A small sound classifier, trained from scratch: 2300 steps, trained on synthesised imitations of 52 everyday sounds, one a clip.
Rows from block 2 of a small sound classifier, named by matrix and row number. Each number is 128 + 24 x the weight over its row's rms, rounded and kept within 0 to 255. All counts start at 0.
After each channel's rows are labels from the 100 clips, of 14976, where the channel reaches its highest value: "responds to" is what is common among them; "loudest band" is the band of the loudest frequency at the time of the peak. Only what is clearly more common there than usual is listed. The data: synthesised imitations of 52 everyday sounds, one a clip.
# conv: width-5 conv, stride 2 (model.blocks.2.conv.weight, 128x128x5, each kernel summed), inputs 0-127

conv.63 [164 154 113 144 212 119 205 107 135 144 117 107 141 153 127 153 120 113 117 164 110 128 120 133 141 155 162 132  91 114 156 122 128 126 145 135 116 164 149 112 158 143 131 117 106 129 118 131 132  93 124 154 176 105 123 128 150 123  84 144 143 125 117 101 133 130  74 113 173 150 127 132 193 138  96 115 151 100 110 135 157 135 124 114 125 120 108  93 131 114 136 117 152 114 112 114 135 105 129  90 127 146 120 121  70 134 134 110 135 124 110  90 108 136 105 146  62 167 104 110 145 138 140 154 100 125 136 108]
responds to: laser zap; phone ringing
loudest band: 500 to 1000 Hz; 250 to 500 Hz

conv.105 [115  79 179  83 121 133 124 105  97 142 110 161  77 141 136 153 192 101 136  77 135 131  99 135 135 141 144  98 163 152 127 111 149 102 100 117 139 181 120 140 136 154 131 151 145 142 119 159 165 137 123 147 119 146 102 132  62 119 138 120 107 105 156 134 101 114 150 140 148 140 125 149 160 103 154 125 133 107 135 131 122 105  61 140 123 120 118 171 153 168 152 125 146 119 124 143 134  90 120  93 106 128 125  86 156 126 116  64 139 128 113 166 107 136 125 123 133 103 144 135 142 130 126 101 123 147 124 136]
responds to: signals; crying baby
loudest band: 1000 to 2000 Hz

conv.108 [143 102 138 111 135 133 151 126 112 141 136  86  47 129 153 108 114 125  98 167 139 135 133 131 145 130 150 149 120 124 140 113 152 121 148 126 126 193 126 135 174 135 126 149 136 102 119 174 132 150 138 143 192 114 124 131 123 137 175 105 116 156 143 109 153 112 135 143 108 109 161 144 128 104 168  97 147 141 182 112 149 115 217 103 105 181 144 110 113 117 106 108  96  94 137 124 104 157 137 149 102 120 141 138 117 134 141 141 104 119 122 196 121 134 138 126 140 135 136 127 141 139 126 118 120 150 149 132]
responds to: water drop; nature
loudest band: 500 to 1000 Hz; 1000 to 2000 Hz

conv.87 [119 131 166 147 143 137 115  70 110 159  45 133 132 118 151  66 126 134 107 122 183 142  95 143 142 135 136 101 150 143 138 131 120 108 151 121 118 132 118 149 110 140 128 164 117 155  85 129 116 118 128 168 129 124 121 134  93 127 113 148  90 122 140 141 117 130 126 110  81  86 103 132 136 147 110 105 120 137 172 127 119 114 139 138 124 113 185 130 127 184 139 104 156 128 130 106 119 154 107 122 116 108 117 102 127 145 113 135 168  98 124 160 143 133  38 100 114 141 145 127 169 130 110 129 125 135 142 142]
responds to: household; hammering
loudest band: 2000 to 4000 Hz

conv.106 [ 90 131 145 162 130 126 163  85 101 151 107 138 136 137 144  76 141 132 143  85 120 157 100 149 121 113 140 101 121 138 132 105 131 132 142 139 110 124 137 138 114 134 198 165 121 170  92 130 154 110 155 126 149 139  84 122 154 133 117  97 120 122 121 124 148 114 158 140 135  88 129 189 123 108 115  91 144 130 213 141 121 112 123 152 119 125 132  69 163 119 119 142 176 147 110 126 132  85 128  92 126 129 125  91 103 140 115 119 154 116 136 147 132 119  90 109 107 119 138 118 152 139 110 124  90  82 127 146]
responds to: clipping; text has "clipped"; hammering
loudest band: 1000 to 2000 Hz

conv.50 [ 91 113 151 158 122 143 161 102 136 182 113 152  86 142 149 119 142 136 128 150 142 126 108 159 151 119 157 132 121 114 141 125 177 150 125 131 117 203 132 157 156 130 134 177 114 123  69 120 164 144 136 150 168 123 127 100 125 127 144  80 135 131 150 155 116  87 177 116 163 125 122 129 173 109 147 131 120 116 144 137 151 130 142 120 129 152 134 121 153  96 155 124 215 149 131 129 151 137 132 121 127 118 134  81 149 133 130 132 122 124 132 158 172 141 107  82 116 125 161 130 143 128 131 111 121 119 164 119]
responds to: laser zap; machines and effects
loudest band: 500 to 1000 Hz; 1000 to 2000 Hz

conv.29 [117  99 145 128 151 142 112 205 111 156 140 171 101 134 121 186 141 149 117 144 163 130 117 124 131 169 153 160 145 110 135  87 105 166 144 137 132 143 152 148 169 159 140 134 124 129 176 174 167 156 116 153 109 195  86 123 148 142 139  88 106 149 136 111 154 127 145 152 134 198 147 133 118 138 142 166 122 146 102 107 118 140 124 116  94 150 129 128 163 128 137 128 107 114 130 116 121 143 114 127 141 132 145 183 141 126 117 129 122 104 134 124 138 133 171 124 132 140 141 131 144 158 120 101 131 168 100 130]
responds to: household; clipping; text has "clipped"
loudest band: 1000 to 2000 Hz; 2000 to 4000 Hz

conv.54 [ 99 126 127 205 116 134 190 125 118 105 113  92  81 132 126 204 101 119 134 127 145 120 131 112  75  85 152 124 144 134 143 168 203 112 108 121 125 172 115 127 113 112 165 167 129  92 124 118 137 137 117 112 117 116 118 171 163 116 146 149 140 144 124 165 151 148 116 128  91 113 141 128 153 139  84 124 130 126  80 120 111 145  98 118 150 130 127 125 122 149 125 108 126 137 125 121 119 112 129 145 108 124 145 138 169 120 126 131 139 125 138 136 124 121 166 153 163 110 146 139 132 103  92 111 174 153 144 136]
responds to: laser zap; phone ringing
loudest band: 1000 to 2000 Hz; 500 to 1000 Hz

conv.119 [126 104 133 117 132 113 146  92 129 172 141 195 113 149 126 136 119 137 136 177 122 129 124 125 143 158 124 109 186 178 127 126 130 182 152 133 132 119 140 140 138 153 122 130 127 119 123 131 164 135 152 163 124 136 128  73 100 129 175 132 156  90 127 130  94 137 113 131 207 181 122  93 109 139 135 155 120 128 124 143 162 124 103 110 129 167 152 219 124 114 151 135 142 135  97 142 131 148 119 158 124 130 129 125 146 183 131 134 118 125 157 129 128 130 125 123 114 127 128 131 135 140 112 172 107 147 109 121]
responds to: signals; laser zap
loudest band: 1000 to 2000 Hz

conv.14 [146  91 131 112 116 139 165  81 136 210 102 104 123 127 149  50 154 120 129 133  73 142  78 125 147  97 154 127 111 111 146 126  98  67 101 115 114 158 126 139 104 147 162 163 132 138  97 120 120 113 126 132 149 138 132 124  81 118 144 146 105 120 122  99 111 111 120 122 116 158 113 114 126 143 126 119 146 135 117 161 155 119 104 139 114 126 129 126 113  81 129 124 185 127  97 149 133 142  92 114 158 108 115 159 139 150 112 151 118 103 122 187 133 142 127 175 136 144 131 147 140 148 124 120 118  99 112 129]
responds to: signals; clipping; text has "clipped"
loudest band: 2000 to 4000 Hz

conv.35 [123 132  78  74 162 108 171 155 112 141 120 116  39 120 154  97 118 154  87  93 138 123 143 124 136 210 127 134 112 127 142 103 156 133 109 120  91 126 139 143 150 117 101 177 123 176 144 221 120 101  93 130 123 104 143 106 133 108 101 136 130 113 157 129 118 138 118 127 153 129 146 118 103 148 150 105 161 116 111 122 155 118 105 143 134 122 102 163 138 108 124 137 110 119 137 149 143 133 139 129 106 108 126 102 119 132 147 132 129 134 142 156 123 123  95 122 130 134 111 150 144 133 134 137 171 140 126 102]
responds to: water drop; nature
loudest band: 1000 to 2000 Hz

conv.76 [126 125 145 113  89 115 193  85 121 125 155 130 140 132 148  78  66 131 164 109 115 136 133 130 127 102 120 145 131 130  99 164 183 130 121 151 181 139 152 131 125 137 133 112 137 163 146 102 156 175 125  82 183 118 148 113 137 137 105 130 131 143 141 146 145 127 157 132 122 127 125 142  92 128 110 187 114 141 155 131 177 122 109 122 111 128 153 137 175 147 144 109 128 125 138  81 128 153 110 137 168 133 128 141 139 105 174 159 186 131 133 105 148 111 117 116 128 128 113 133 120 146 109 141 124 118 180 141]
responds to: laser zap; siren
loudest band: 500 to 1000 Hz

conv.82 [127 105 130 128 102 127 112 159 107 122 111 153  87 134 149 123 123 160 103 116 142 144 129 156 124 138 169  97 153 140 158 127 149 149 126 127 143 133 124 120 126 155  94 143 124 131 117 132 180 129 123 122 154 139 138 191 128 122 139 125 156 135 116 107 140 105 144 172 126 171 131 140 136 131 203 105 143 122 128 119  90 117  58 139 128 124 133 159 193 159 121 124 116 171 122 159 152 171 109 138 138 120 123 109 138 115  86 142 142 121 113 139 148 138 119  91 150 155 129 120  54 123 118  97 163 161 135  85]
responds to: clipping; text has "clipped"; explosion
loudest band: 2000 to 4000 Hz

conv.26 [113 112 169 116 149 129 145  70 111 151 104 170 137 150 135 142 109 122 149  90 120 126  91 175 187 106 150 123  68 115 131 155 120 126 115 125 127 167 142 145 137 142 113 162 111 135 122 109 138 145 152 150 171 127 102 152 147 134 137 123 152 157 186 137 127 120 158 122 181 148 122 153 150 144 133 156 103 138  97 131 116  91 185 116 120 135 137 147 144 126 137 137 158  73 128 153 152 129 111 101 157 144 127  67 111 101 161 175 129 113 111 125 138 148 106 109 124 114 104 140 154 111 140 133 144 147 132 119]
responds to: signals; siren
loudest band: 500 to 1000 Hz

conv.69 [127 124 163 124 167 131 139 130 149 154 130 172 135 147 111 140 171  95 135 182  79 105 109 157 162 130 103  68 181 131 130 153 141 107 141 137 144 172 121 104  87 124 125 119 126 142 115 150 118 121 143 176 149 118 149 147 141 139 117 131 130 150 146 129 108 159 119 149 198 135 113 161 119 126 167 142  86 124  82 132 112 131 144 172 135 125 117 139 152 100 138 112 151 134 121 122 126  97  89  78 135 110 132  90 120 137 120  60 119 151 144 157 139 121 136 130 139 138 136 138 131  99 142 135 137  80 135 137]
responds to: signals; siren
loudest band: 1000 to 2000 Hz; 500 to 1000 Hz

conv.57 [155 113 150 108 139 120  94  99 125 111 135 154 146 155 134  86 124 128 135 120 122 130 150 176 128 137  95 167 196 123 169 123 149 133 144  90 124  82 115 127 109 114 129 136 155  82 128 168 108 139 141 193 184 132 139 152 127 158 161 126 119 110 128 122 156 119 119 147  97  96 126 157 115 118 116 118 166 115 150 128 142 127 218 143  96 117 125 114 123 163 135 133  86  56 125 125 120 118  93 147 131 134 118 161 119 129 104 152 136 124 130 137 129 126 149 113 124 128  96 130 130  96 135 103 116 140 131 123]
responds to: household
loudest band: 1000 to 2000 Hz

conv.102 [144 134 130 155 124 119 122 199 156 111 147 117 187 162 139 121 137  91  77 129 131 112 121 132 125 157 100 151 155 127  91 122 155 129 115 124 135 107 125 172 137 115  66 124 137 166 159 145 212 100 108 122 163 123 111 145 129 126 122 162 121 134 134  93 151 145 122 135 107  94 126 120 108 148 152 146 122 132 147 126 197 186 150 130 124 116 115 111 102 129 118 112 117 125 134 121 119  70 110 138 114 116 111 110 115 151 149 149 188 137  94 134 105 129 157 120 140 129 112 129 112 132 130 115 118 117 150 118]
responds to: household; people; applause
loudest band: 2000 to 4000 Hz

conv.58 [121 189 127 169 103 123 130 110 189 116 130 134 103 138 141 119 104 113  74 123 119 148 123 121 109 136 123 132 169 131 129 143 137 111 128 131  87 145 157 140 130 145 150 155 144 104 155 141  97 109 126 128 144 115 128 108 131 134 169 160 158  88 113 132 126 167 124 128 125 102 135 128  78 122  96 192 131 132  90 173 111 145 133  82 156 136 166 125 125 137 140  81 137 125 149 158 197 111 138 149 173 120 137 120 128 135 191 152 129 131 129 121 106 107 117 166 122 136 146 129 123 136 123 108 158 151 171 135]
responds to: animals
loudest band: 1000 to 2000 Hz

conv.79 [117 170 116 118 135 127 117 106 111 137 107  99 111 116 182  86 104 115 171 111  94 130 119 125 123 126 131 175 147 122 130  88 183 124 109 150 138 171 137 120 135 148 141 157 163 121 110 139 127 116 127 103 195 117 172 138 126 117 131 138 109 117 115 123 140 128 137 125 169  87 132 133 105 121 159 141 124 101 128 121 127 147 229 118 118 119 154 111 130 123 130 123 165  91 107 165 124 132 101 114 181 136 135 129 137 144 130 134 163 132  98 181 143 110 122 129 130 149 177 130 137  96 155 118 117 126 118 161]
responds to: signals; siren
loudest band: 500 to 1000 Hz

conv.95 [120 108 139 147 140 118 162 102  74 110 107 168 127 139 128 141 111 124 168  93 160 118 153 121 122 167 119 123 153 135 161 136 169 100 115 118 136 129  93 156 141 144 108 117 140 124 135 144 139 112 111 122 150 150  98 155 167 130 165 124 127 137 129 180 129 132 100 139  92 152 136 133 127 128 116 143 140 140 127 116 140 123 143  98 144 119 145  40 117 136 153 170 204 134 114 158 128  74 136 151 128 141  90 134 110 108 117 151 117 173 178 151 100 121 125 115 157 183  97 113 145 140 142 123 124 128 146 132]
responds to: clipping; text has "clipped"; laser zap
loudest band: 1000 to 2000 Hz; 2000 to 4000 Hz